python train.py --encoder_arch="resnet" --model="image VQ-VAE" --encoder_drop_path=0.1 --encoder_kernel_size=3 --decoder_widths=[64, 128, 192, 256] --max_precond_dim=1024 --epochs=1.6 --adamw_weight_decay_other_params=0
Rows from block 4 of the decoder of a small image VQ-VAE, named by matrix and row number. Rows with one number belong to one channel. Each number is 128 + 24 x the weight over its row's rms, rounded and kept within 0 to 255. All counts start at 0. Numbers have three digits each.
After each channel's rows are labels from the 100 images, of 14976, where the channel reaches its highest value: "colour at peak" is the nearest of a few named colours to the mean colour under the peak. Only what is clearly more common there than usual is listed. The data: fractals drawn by 1,000 iterated function systems, in grey.
# convs0: first 3x3 conv (decoder.decb.1.0.convs.0.weight, 128x128x3x3, each kernel summed), inputs 0-127
# convs1: second 3x3 conv (decoder.decb.1.0.convs.1.weight, 128x128x3x3, transposed, each kernel summed), outputs 0-127

convs0.15:124127134152131110135134085142144083170132102123126115130113135155143080170092112139139137146122114110114107148076100140109074121133140118096100120120102141108111128128122123109146150124144119086094098138091104111105101165123155120094120114122125129114073165132157141139149149117124133125124098105136145109076091101170149074139127110133110114077107099158110089143077126086103112156108
convs1.15:132116177080167133162136129143135125130145134128148151129131098097166117080118092126133149089142131181100174115118088144120188101090110142105147170130100106130152083153111131135135136141135081116147130109127106103131142158128114139176130160166135135140151140129105138108116181116128111113123110152096138153148092142101155117152165135126153139127098117131107117156181114128114104080130
colour at peak: grey

convs0.65:133135116142116120154125120112151132123138115118128133150135128115112148131071091123087099110125143123101130100159153151130187125077136108145119134125076137125157150139136127119128100125114083104135125156112087160164157110133095146083132106103096159141130142118091176127090166159138104141145092165132118131101102116139113127064140136100125154126150167069106128116132110139103118082168
convs1.65:133105112092159156108106158160116138139152131151140139092107123157123101123173163133134127159137159120123102112093119108122083065160114151101111136122153098118128097144137096150097150132136138176135106116142126101109138121116119096194119087118099124135130102124192139142147110145126105090139137138119100104140174131116098125164113130115152122139138071168159135137105153085122135156100
colour at peak: grey

convs0.73:149150118116111174118143103125140131133132110091124080073135141143110115119080115092110102128107084149123150134140130124133148145138053117142115128140106109114155109121122125122146149110080117101120089118117102123160123115098098116123059145151134099083118129081097166111132113146132092113135105133096112118107112091118123091123094143134134133108123118123110122138140109101129080074071
convs1.73:129115108187125103142129137128148175125143138126130172174129119129136109144158177159104148133178145080102138094103086120116111100118193114125117139108139144128129142128108132122092152158139119130127194123149162115102094119156166162135137125124118132124124133126124096132097104157154153136157125111148125106141119134089090106127182105101137107147138131116152126100106135132156162191148
colour at peak: white

convs0.38:101129129164132146127128133113135122124180161131123143138129130139117169124146131082116130101139166228123138111174152121123086158120192131162140145158146116130120136130140102126135134136153119142154099098122122140136102105115096179126136152141127102144119133143130138153127109128112148148140154123176080148166137171159132165128172138113104125167125104126164142139156129134167166167127
convs1.38:147138126138141138130147121153149134122101144113146143147111122104094129131148135103113122114151078050139143134113165144135149147134066099122134121113112166128134173112087141148158155110131118114123213168141111112136146135090114104172140142123119126122119148163142133136126147089101134127145121056143135144120145088136112110138140076148118174119146153155111136104127140154136106174108
colour at peak: grey

convs0.90:139104137096136102107127095135158170137143129079137070104111140161118143151094147138132162132128155132129110102092140133143162164089075120122066126124129079123121138132116089147135108131107124106168087072138105138117152162123108124123117110136085138141117155099103164111128106128139131135125111132159157112112133146124142136083154126120145126140102107098139106095127137108113049097129
convs1.90:138149135124121135118166151125069119130093146124118175142132120096111122102145075107138126134103134098126153122178118118102100119144115142103172161135109151127097091157166163099154163122141125106109184149109124113139160111125163137143111106115111106124175101147107106139126190137135106112133117057103120146133093100118134132168156139136132096073130123130138166138148144119124154110123
colour at peak: grey

convs0.5:119146103141130173151163181121126160157140091098134142130131123105105142126131083178109085105132165241118108102098104136150126103110121137116130119098103146124105147101146151111144134140088110132112126146138134142094138093130141091145129142132139126122137141171146116111091117138167142099146132088112124179104109081137111107106112159126120109110105109127120105147108112126127126149112
convs1.5:124107120122167073133080115128134083123132148155162121150111143122149125125153153096156111119124130101149128123142152122122147175128166147126155073122201108158117137131105121142119124111142156097119146121147166172143121126135114153105115109121156128126120134150142100134105096083133139153173133161128141107158158123201116146134140114120135176160163122123134102110131153115117158106190
colour at peak: grey

convs0.89:113135113094148079119140123089104114116110120153110132123148104157142101080122168101117137075082108134152139126117108121075151124126134123126110120111117112151115112137088156161133101127062130146108128113116131155135151122113167143076116164143105138128100128094096125143123091139082134136101127150054095137133118098101130125114123123146157125126130129125138120092137119136119139041128
convs1.89:161110102130111119122103129123111177133129123111144106179091154143118144154122105125173160160133125122100127127142111111151137135186171165133119140109120135089130126111131127125118150143158122111185152089136129082106108119107136149138153096091128133120159127168069112124105154163149126139159122160169111083153113117108108128150154106115125092190126105114091136120086122124125149165115
colour at peak: grey

convs0.113:128142119138166125176108087098132111134169102111151147133153133130124134167100106108115127115180094099136141135129121091165121176092124120139135129149202081162141106141137124140119125128170148077086116178133142183112114100137144136102112101147117105137133094125120117107094109082113128157135132118128149122129123184164114136097108137109141113105121120116143100173132107105108135133138
convs1.113:113137181101135115104120169121150129143118100135125108129119115117140134104178121136093131141109137149116157075134166143122108095134081122143100122107069146089092158125140152128145106134104135129117094100116120077138114198136122090190112159136124154101126120119125129120154166129106095145131119160105157168154127108066111095153126136121155159114130111110108130131125121135137119164101
colour at peak: black

convs0.105:151154123111128124087153145139168118092148128124173108108108132093126174175163129172160171119108124097149124173116119135150134108116142120146159142110113128175125105143182112118092177124108147122135108106110121157119111152137159121115123149113132104100121147122079161164128144117096114118087075164094132078168137109141126117094092142157148129131103121122149138119149133110144154096134
convs1.105:136084079121179103128080111142103118155124153133136109139129117141133101118113146108084099117135135109135159117118142103108177116116154151142134087105155115113128175126109083136128097119088158130148128114160164104119085128138124099113123082097130138151116116123144139112139092122171152081157103164147155123115136119120104166103086090101140150168162153153114096118117099142091140118134
colour at peak: grey

convs0.91:141119177078156134149133126143151113167086169114137095133134137100126131120102173123165115169104126115131153134112147129093195157116138123092117164144095161088150131170092172104118112112112130143124140161167082143145152152144139129169107074134090118163166126101131147085153106144079124119139135139130123114114114109150140158141134118134118116122142169124120137135141135149097136118129
convs1.91:104165098129121144105124125150102160093153119162130161122123120148139118116152105118040118142148127118130163130151145131135098091135094133144126118112169117140116172125151133169086134158145145125137087140120164091125084100118107136112145158166154163084090120124148134126142123094171131146129159083153137126142166141115136129131136133136129144124188142150104115143149161095152107172127
colour at peak: black

convs0.69:111129086103144075125126102143134115124135121167126128114137101108118107089156129097133130102115111138130110135099136146110165094133123133106118126081089103119125134132078130134138093112105122162122159118110121137148167110072121098052125109109093153139136117053124178107132101142099117084137116134078095166126107093133127117129118099134078156109153125123123128111152134138129106129134
convs1.69:130116113124108154125093151153133136157132144135121136109115162127129141157071177148150119135102155116105113080117109138148081151124151096092078192172113133102127129100128121153108085119125158135137088128158147099094086113127146143198135109112095129126157113077137150142178112183124157121119131115155103094150137123118124137146152128147142096162126129128133129134106109127117126112113
colour at peak: grey

convs0.123:122141123100138169157166150139122130157108133117105141151147173103117146129093127116112117138082152095163154128169130126116130118133117173159142150089134144125128142127092153137141121132116103144120129124146155128160155108145123134154090154159087172091153118153130141112147181098135129078142118147122104107126194107101115157094087193166148138137141165097125134108151134143132114111093
convs1.123:119146139090124143109055159105098115101141147135120148105117127144120137145141136153164094116146127169128111128119133132124137087085147103070109115141125122076110102136153169147138088147113164119128085094129084129113104159139084117148114130127156122136118146110129120143138081151056113133106129113153114157144116139148153161151140097145109160126121084135129093137146126069114137133116
colour at peak: grey

convs0.33:096123121112138097135118134133103105097138121170104126135077055114127138096151140119149152115129096141129103150067120112136158131083150152145133114093126132117094151147110140147133121111107150112085106135134122136139101125135130151082130101097120114132134126144137127149066143115114100109076122118054104121130154133088139123108148106125133111134125109132149125051108141134108159081137
convs1.33:134139108119068170114157119142116132124114131092115112123179136091120121137084145143160131114078131126135093135156109122121097139167115113125100122145107133106091103108145116122126138167138148133173141114102141121080170099127137105165147128094133133163101086141104123127164109155167172112161147112190109090112147095098154129133135141114124108137128138128108148173094123126153112110085
colour at peak: grey

convs0.9:111136102197129145160155141120131138146122096130108155077064103115132173115123097142135112115119142118100105103120132146147174137166088128141146130082109097112109145123150140157113118122129086131135109108145134110141137138105134127134137118129141123099111102145093075143175141108124107129102088153071132139123095119124132099117100100132168089110132111098115169098091093123169133130102
convs1.9:134107137027192105106092119130117121123150117118148124152131123127110127112164139093122123133103118138135163110140149122147141117068129166142153095116120113138124129122103125114099124102120160134113133110119127116143119166119122104126118105085132119111089111119162143122084091119125121140123132158099165126122187116150139129161080157121092158145134127128112070153133129128107128068160
colour at peak: white

convs0.104:136115156116118183140103122082150128145156114193121079065105114107121105099140134099159125109103113106117086137096108104138119104126111133112148115116103100077135120144141101155119124130124116108122115131107167157115129102170156109107095098148127110157145126141154118084127142138135087126134122067116110106115115084111122079133121171117095112125126124153118148164163120156134114159113
convs1.104:143144109136094099121158152162115131135091150054118139162116117153118158130090096136123128141175127181127159125155098147104122148109122143155118154120134119155108116110084139098161151149127143115156178156135111124121135132081163134140164115103122093108124090157100159167106111108160132136139101146127132133160146146159117115126175073138155109101132108144091123116118105111127128089150
colour at peak: grey

convs0.80:136119080128125112128120119104091128104113127142096136133092110169134124090071158141099107141155127126109128129117170143115128118126150115141117103154164158100128135113131079115119116101146112135118140155131129160134142151148088141093132129105162099114139148093129139102083099154100088161125148135157124107105058145075120093102153150067149154141136146139119139114112120101119085080132
convs1.80:130157160136142101108163124167162121135121115117135140166145134113142090088157113133084146124151134099152130128135159114140096119141083085149127131097069145121117163138114125138094128161118135135129146134126116086119135153084164114146140149130094140134105140175141109153115172105135151123135082102092130137117201126097129136147100141186119087118114140093164121096148129149154136115106
colour at peak: white

convs0.62:101142112118148118147087107109089109119150118081109150137101120088131132150133116132135121135112077129169088136097107125117121104139123104111108139092090113083153101102138100083122148135154127115142139098151123138088133135063133150094093111165120125138099119090093134121117100103129115153118133094114125118128119132133112090144159135108130091117135093116081109183111115086080143166100
convs1.62:134092158098158138139126124114154145166109131174124112115140111125134139090111084118133134106115163155105163095155116141127139142090113132146143121128112120080097109156144173167157135107118143127149117138139126112156110153153181130173154156121142108105141130152110113107132156117112131143132116164053152181145118083109132099126122095134115140131125100099134130103155073151134126064121
colour at peak: white

convs0.108:133138136151106156096135145112109119105145077105159136125113132154172120091158106121171148104106112167113143181111113105123102124155125107126114141139113151113109110113128149132114164113131125133102115152081147153126134060132139100124125082139136133112099117125124135109095146148101103106114124028076124120137134096107112150117175161140132091124102113154103146101121137112142131096122
convs1.108:127122137137124107136158094144117139135090167117110131129104133141090164097119136135124154148134120132122124109123116119122074124129128156118127089123136106128099138126105084153150130104113182101138172141161131072144126112134178143080166145100148106126133102143143145135113131123152152109165091116154176115122117170135127100106169110120100126130182185133111110147080099154116100110177
colour at peak: grey

convs0.24:126141107128073116107121123151113087137135124132099137114119133118144107125111117089145128074113123130126118115110128107131091115183136107147141161151111136111121105159145109109162137106110104128106129151094134157125170103131149115116132097132121153114116136119118126044146171165149105142114103046072112065095141085149113123116167143126114126113124140117134124107164097143108129111117
convs1.24:138135119083158124110139151153129161134126118094106111178101140147080137110125131146134125179155119124140137115152084132136111140085120178096135112114119113144109102084100100150090146126123162117157188121155097121134101119122148119156148097114103089091136107154129155176099104109122132125132122156156120178168117164145115116142159089124120121121144116124103091175089114116132102112139
colour at peak: grey

convs0.82:131147135164139125110144125049107132093107138161124098112129127140109132123121087141082087122115124129095107098069117137124139127137127109079110107106149113118130081130177157123157126118118109108136151120102079112137154143102125136074153130150121075112106146131135129131134096146120095143116105126062104131117111146128100101118104116097159093160119133132122115091110118124120109078093
convs1.82:143071134090135106140136099131131135141135113128111111153143140099141136105154185089117113162095114124127118117154131098126105162129126148209129091112125106159110165132115059127137135127118173131148100106142154108134092082099148129127140086085147168177122133145134102122144105135144165105137112141131138115137137077123101137113121118143107127133141142082124123154127113164128132110179
colour at peak: white

convs0.79:133134108094181132142133107112100100139129132099118158131111119143157114140169145148130131108160084112135121144147085111122180123143131105130127113125163146141127139144118144119130157134130179138105121150072132045093091138149145146108123106120095091142105103126143148118060098122109146133125114110133135083120099141100120106166183139093132123088131099147114139120086140115104130103145
convs1.79:134097152140074141142176102138154130136126119130101120123135128082152123112077076123129145132103144159131138127149136109135081129119118106178114139137107136099127105131117095131148122104136086143143134108138124213114201090095114087134149148155156143103139167142121142124168130126130128107138154139093158146133117098080114125090111115158149122142113154103131125104165097134114120115119
colour at peak: grey

convs0.70:100098132144131123164101147120132101140137151059119127139107118123141140138137141113150110138102152119158144116134109107104039077099139127136136108110091109118125152136116052099125131146140115150153138144107123163135147152080146161120103139128102107128132123091090164167068094139089079141117121123134116163148091137136131108129093139107100150130137125153149124132143145126144106120113
convs1.70:132142171153132131107101132116131111127122151172127138130162109108098136100114103148142133109107114123114136131119119139101181162124120149154152148144125178097133132098114172170168116122093127153112113127127114147110118159162108134175113136125148154150084142140123128063219162135133137081141101115098124135117133108111163145134090099157144106090108130106129131109148104152165148111125
colour at peak: black

convs0.107:119091136147141100118079125097121153147137127144122165134126133175111114173117119140154129096133129132145113141105125118139102071159137134055118144151142118110116135160126161121134091111108081124114143126096073143107122101126132141040139104120128129089109142098135126138145164128092126150131141114109132118136098203158086105151133113099159116144132101118125124116144143151101132126117
convs1.107:125108141144174127115120152122157150156116104125106090150158162104126144093114140131138151123086140107094153104144182125104160162101140125150128134100081117110132156123130085135134100118108117142126099114149117095147142168148106092180125181153107153135141131124111151111107120134123086134155082141076141133126128116057093117142099150149113133133102129114124106136097117096111121108182
colour at peak: black

convs0.25:134113152209118184164147123098154118106132167163128084133118110083148159131156095119114138142103138091145090125152131117106094132141116098151156178165143130125146103133162126161156122140157141136131172090139148119106081117171141155156136157143135091135122118141140142140117116168121130143124162159121089124127136131115117111139130176121151148107101117132130157168127141150138093117153
convs1.25:155119096033145106090099135142145166130118133121131109091092123137125117124109133136111138143124102165128166132145191147140148125100103150120119082121095122110120163120102134120148125098111139133110109147111108122139159181101111109153133096122147145099149147155130113130120169073141103166123077071130147127120122140139143124111105092116118131151173156142120101091123131138158134135122
colour at peak: grey

convs0.102:110145165122125113115166149111169165144144147113114117167125129131137165123096131130132142115141175106144150148182173131175125145127147154125170094127110100143088141137143127142125139131136141142140135105172144098187111088159096128127172173105138149105101115139109137163126125118155157126142138150114135141149115128111143148125072154122141172156120137141159177107139156151161137092174
convs1.102:152136116083178154113066109119111061107158132146172144120133158101122112154172154125107111111121097126111135123133150135124158109081119092096132112124137146149117170134131147107140089114126154120118109129137115146126127168117132122134080096104131106137124152101137113153121111119072149141113109098176127145117177104145129167119121093124105168121146123143107067120121115111113166143104
colour at peak: black

convs0.49:128116156087142150171120126136118170173130134088139135161113134149099091124091114152114111126152112075147121121106117115147122151133148127101105151097118125112154116137085144105101132163094097151136123110123118102123128094115127130116124126130077128096106121082128155131128100133168119112192128113165149164127107138168187134142056106164131158119114117136151121159113120121107151111092
convs1.49:136091112118174145101085126148146138114122104147125143082142122135138098150146166154109154128130128168096159088135157172128137091092093127126114170148136136119132180145134148159131114100134092119096082127152106142096124165137115113140121160154131155126134140075162155105171124135127106152099106108085132116133121096088145094143110142105139102151135120174093146090171124123137134138139
colour at peak: black

convs0.106:127129130102152080136120137221108127167101121203106146135141130113143111119174153145137117147125123118131116138127153139116133111100118149180136135126139121156118151180109138181147143141104131145144138175144152139153157188140151141098185133123136100122119140132176140142122110129133161143119120147116122152080158120141121120148136178106118151139129162145088120119141126153148130118124
convs1.106:114141114114110136110123165118142170105106130105142132119104158124122129128082103114095124138078130176136139136134124151153134115119149153091087154087088132106124113072150138142089107143131123131163114115109099102093098079123089105158108071132126153137130133177101133125123130141112100097165126145131129107133133161125145145111074089128136107140166147105158113143061127115126151103113
colour at peak: grey

convs0.1:119140140124114144127116122124134097167155116095144130121157142127138099113044129114107104122146127094134105126133094135125152143113124132092099127142107093088145120117096152102109111183130132120095094113113130127154195079091139147098076117159119112111150109105144142055139090134113136131142159108140088158135135111158151123126132137161103154111134135158132141128138095147150136158093
convs1.1:117133126121140155122121129104122147103127114161102160124115113140131149143185119116083114173118143120078164104085106152098096099100132136135122133118143182138117141134132156167120142128120082097112143144136149105106029147157159136156149114128102156146118136092132116122135147120091098106148108104129147102115131131119100100144178084119131115114137088141138118105084130137158141099139
colour at peak: white

convs0.8:107143144145088115074123121146093108117127101117104051074133114096143130130107102093145136151103111136140119136131121113138068111107077147130128113107124097154123142110089065107107099148127099139128103079135132187104116131120123147095095131116106154103124123115104126130133127146113133094119151101140112134128133089101119118092174137158104139128134110136077115125115116124119082129098
convs1.8:147135145129108125150147194113115135148127140109091179160145141109125115099135091132151115116104154119103137126146105119093125135088120127153165107166102170105106090147125194125182144120101137133114139163123137135156190130115149155116102136133130095135151136125120108115149153106134125122134118095101120181134081154150104121156141103109144112085081118110144151125177122133142156111113
colour at peak: grey

convs0.67:127136179162131139091115137140143109153113133131124120115104106111073139166088060117151140119107146114160132168080127105152141162132105134108136142123163127119141068091148135162111118172135115129137121128113157135133108110151130109096133120152134103132113122099187140156089122133158119106137128109146129122130146154136145167096131140197129113144085104152107133168150126093140113152092
convs1.67:130136112117141105141122115139151140127102112140117127103136124084164138114159143131096087118120101152119160094141164144113156144101096140146133089119116153147115179134111127106168139107086136102143119117126127117110106208104143106148117113117153165142137147158082116119170144074148148153111111126111134130153100076138133098153139077068153139122161145149091129103134101141132148117157
colour at peak: white

convs0.26:104172110117110122089169094096117128089115084156112114110099088115073114107134112127131120105104150194148127138048131125146167130135112116119151106084112142138093111148135160111117129100121117099090093125118143134098134118110131102132110134110140111128156087161101105165107106143102103108082096110094107129141129121132114144091122134143128088138147123103105129093120131122133146165125
convs1.26:130127135143123104152145168153107163145120135117084120175179132124134122132129110125160135141123138064134102106175090121110090190147090161142121088156159129118078146121114091152162139145123156110129173118138141116142125130145161132073155152109144122121088121105159119129141152125170162098151142117152146137105146095113122110127153141117129113104103136143146158173135118140150111114169
colour at peak: grey

convs0.23:136103138144112153105131116073105132111180105130123116091083096135142115172144079097177132144175119151118121113084111114131119178146111127155140094103132151117113117140157097151130137125140124062159082136126133135149108149132112122153144135092142097154155160142123129120119136122124067157119123144115115140150151191082137080136148140090117126133127124154132162107125138116129127141115
convs1.23:125161149092150092118088167144139132140119129136138135159144159116117138088092164172108099117087134113142130116150136137103170082103105153130134110158099099107107161139148151127126108124120157134151113108108105099135113145065122154125071125145160169133089103167129117086155134116114164108128120163108151152125122126131145162105068117146097114113144160123118103145134123158110119088141
colour at peak: white

convs0.28:126145111147129137132122117168132107139137098150139150169157102101122090125128107126154085115135132118107112147122127121141133153132119097101105109131108123105142118145154149110130165167143091102118148185089139179118142101163151105080138112131150118141135146123144136092091126156128124085112165092116149129144097134129176133102187134206104109130169131147091136107150160119108114086121
convs1.28:129102131069130102136125138112134138090110118143133116091093136144140154117126140116110163172108103153102135106130111127139131108075127201163110113131124118126101154130118122153121098101086136104113107107126126099120080151120174137169123078072111144140122125132109143154131131071141126171156085159129156125122158105135101123126155094077146148141120097137125098125104110138139110096133
colour at peak: white

convs0.19:137141106105131176109115123135141167157134122109158050089115165138155107131085124140133111138094139119125147141133134141139112130116067131152088129134112068131142099127119095128138142132117135115150084083122117132135154120111123118122081127140094119083140113099087160110129090135139144142112116099133133114128123084131123101110151099122125155139105111149141109132158124129138029111132
convs1.19:131123123182122123103148137151066115123129137120148194145117110115109129126170106107105127130125101095134124129141090122118103134168080104095172135133134168129094115138128172098153149134127124143079202150114146128127120127100133159117158135127131133158104103124141105151151149123133134083139142074118111164141117113142132124149148142147144096071145134133089156137101149123131165165142
colour at peak: grey

convs0.86:124148128135131163116125085101097155119159099089121066087110134142113134144090109081153149138116147142140138137099113112155122133100137151086137112135104125121152103115116149125094089133160109171124157086099146166111136054123115137112113103123094132138145115112107120091117113168096098123135137093133100116134155104131105145095114171145097095139121106107105130183099113149136137148108
convs1.86:127120135159131118177115164136156109155117144147091138103146134087130146113127125137115068122095110108097121136144155157087169128109110128181136117155117149114102138149125134142213097110067163112164113120150118081123132171132136134144089155133137134145150135145120120122194137076127119139130098138106160148137119129115104123133111077131134132114114117171128149114164120123121126127139
colour at peak: black

convs0.110:122124121163144115076149154103103148115121122145106139083097143141103137117094115141098128118143144101125089143136131121142129096187122131103143150080109135126150082136130118102115145093108155142103093115125111137142107115097125096090093140146140083107093138158112147146148145114145116121077081152110120085101119116146080127102110118104072124114087103144162131123134112112147184128098
convs1.110:128128090081129119185106117109156094109121157111138081173130146121150119126140193103126104116071141131131134118120110146105170177106178142168158094142172092139118173121110104137138147105125132130153145088147138129136126095138112117119135091110150157128150133152105107090103114101160132129153100160090128133142164137160122142151086144154127117164135152142158128126124127124112131106133
colour at peak: grey

convs0.46:179125137107091094133124084118120128079126110095170155143166169139117127123121153129101067165188112153099140150142135121136143145153121090112150150169140129132140167148144087126133130137114136122127101116132105128148116150145090134125086117154152122103148162134118143137135117121101104107112165127134127176133127132126197108155129098100142147106114150175127117097100077121115132109156
convs1.46:129153128113195108125114181140123105101101127187110132119128115102136081098154143152102136087124085090132164142118141126130127119116120136111113162097135169141109197114077129126140097137118116111133164149119146093106101164129154148134150149131130153109084108136136160102116158137119146123157079100123133114127145145130139131084108105149108161129163145150122095139135140155154101141096
colour at peak: white

convs0.57:128108126121133093126143143117145172118105101098087117098121116153122152166124084159157126113131185168105101135116140129146166127144118136078140114087140157140125137164138143122154126117141081140161144125106095165132138143109148110084140107129125154118137172159139103125165135122158111137126079107141136132135134173163073166110167155126142111138124122090118123054116142115135102134136
convs1.57:113105139114175124157105123147118069151130144113175111150114127101115140109156175100108080117091102105132142149133136100123191123084154156152156110125121102144129129132106119110121097126129161117136126113148146083138107123144121098115119120085154132133110106157116117132110084080088121120135108192113157126133135131158131126145071096129102152139141122152113079153140116117110152093152
colour at peak: white

convs0.66:156146133138129154104165133157117106136125155125169136116152201120127133138111127159102113108099156082146143124174158155152122142116112125130132145134153125107130150127162116139151179130138119137112125139140130123188143119120112125103127118118114104101143083162115120130143109145169182107138103135135123135124120099205135137133132134124118138178127133114118130132133120134133115229073
convs1.66:097125127144169101126090129089110117103122137163172137156106124141115121136158102082116119137137118144141100119121130123107132175128156132085133092140163110168131134132129173126157112138148158082111135122136130170143103106121124155146100135116137138157123126108146108146147114080057125120115153153146128148133139100150134161135124135176112185198150084143120116155132145088127135114166
colour at peak: grey

convs0.84:119145140133130099120135109095100097095129139158122155123152118145155117102136110101160133133146113157137090162131124118107119119153203102139162106151158150130112127136161103145164148143162150112097099175130154106157109153127138133143131160112194102172110140175154089126145179093121114144143143110120143142144114170102113113125150130115126138112138132135110143210128106122126146157118
convs1.84:102145132148128105125117163112129157124146112135153186164113119120129072159141141125095135139140148067136151117148140109129131156111143109139155137123098158140112150150127166133066126178157133127127176122106120133119109103134099136152120121152081136128135112126146103127118098095090132125138115106110143098126147136141117133133112092125132145149142138106187125051185130110138141191148
colour at peak: grey

convs0.125:143175154123106148115165118154126079125152141064127166121087112109127121108152099167163119094107106133158105191084125141124106091138153110142139143147155152148162169116139111110110155191142113120105141159105144132081116144108120131123190111121146100148129112105156112120138045142125131112117139117110142137117127135136141118126131118135126097109157119137108136122096125142109134108128
convs1.125:123089116123137097111070135081139134117132158135142132114116110142122112125083151122120143159145115110105108104157160114123091164115124132110125098108123104111114172159114060147119104087135162133115094110134108117139121142114132136131105136117132163095145119127174144140176130088107164123125095116139172129117149099100104132117151106132125164131163150102144088133118125120126072096202
colour at peak: white

convs0.96:117129117152124160121131139149137109123132146163146086152103120157158120150100105169122100138095128131132105112097157117165115104131127102103108149185111101117129105120104101127110129126163080109099201125108104111095086127185135135076161152101105141114084129111091112157119124168136112146136176140109150143144109134134150116091135121125168100088113150109120136113122128153111109149157
convs1.96:098111113065145114084091098118143155095109105099130158119089120103101117107165152103105151131110121132123154116124155148116163112109133162126149090133088115114144137106135091113115095116075208157134076124145116116140128192120141124152103099112093130132127102118154133125130136109147115154125097098124163128120141130158129126161113124143098162162157097124108105132107110138136150107111
colour at peak: grey

convs0.43:143133108144142111135122112103127126112126106140137137138120094125129101140122151081167161129130127091120107144125100137125136133146105114102159125140067135169133094128127129136076134108139142120134120118074163097076106161126154082102139077120120137109139090078098159130092098148109141149100107149130133073127100109144104118087154175083092090086111158119123108138116148111131123124144
convs1.43:152110137125109136124142158123138146170088157130093108093131120130123122099095079148115145128143130152163123114139088135118113125131147180145117123136138132081094078132116082108178126118105157150120103144164107197128201114132120127117133142143135141102108129160106167134157154126153096088144111161127155170138122126134092117140128096132147119091125131101150151144141094118106092106141
colour at peak: grey

convs0.72:132116114123109112129130097121151081101154088092141110101117116139101130135140085100077138105128143118138153104146129096116123128157096082189128135107113135130156114123134135112099126086123118127145120096079139121098129082142111113127082113124143051099115131124075137134123102149102091093098093138134138138096126095115105071087117114125096140103125136120138135159125097129129150148149
convs1.72:160150093158125145122164161166120170164132171135100095150128127165131109133100188150146133121131111147103092119103100153131111154137109166080097142156141113110098154131121089139152159117127158119090183149166116133143135100106163141139141122119093114117123105089172138150111134137148165098154079125116095097130080126129089137154122145138146093128123117144119158137116140124118116119131
colour at peak: grey

convs0.122:148170136151109099162116089105151174130141089126130124135136143121144123070161099118101094146170113108092146101122165104155127174152109130127100168159136105154138127106134141113134154116144109157130154107141147111158137113142094177111161114144137166151133145197116120108159153122174093119157128170116139107116144123117157147142133112142117130148157167130125144167110121165101109113145
convs1.122:144123137060151130084102123097115051116150141124117115128115130121128122152142165114151131121064114140123123149142125128120137122068108114087137139114115120108100130135136154137136071132131189087125126141138102100146113158130113101135110119104123115107141127092141118173120080095059140151110097088156130145131111132146097135122138110124108164105120086112121099121138136093130140118111
colour at peak: white

convs0.37:139114155135109149131099129163165122132149154139106139146144126143149179134177098131160136086088134145151091152106134089142097124168158095132144170100120128137131109143137115160140183167150137176162123124103134157099107104105142116130122106171140122149089127158166130133113123114174123111139130059104122123132145111131149143136153107161138086138089092152142148145131136144132160106099
convs1.37:118114138119135119113135085126131131112127143120143122108122105100117123113120141084130159110126121128122136100159143145124170151053110147129156095141148129137129151136097127117129115102106154061119163137145131076128118165116141131150162077093125126135138107151107130126147112091129158156170088118165150132126108132190142134140150090083098153159163183129091128091137093152112127134145
colour at peak: white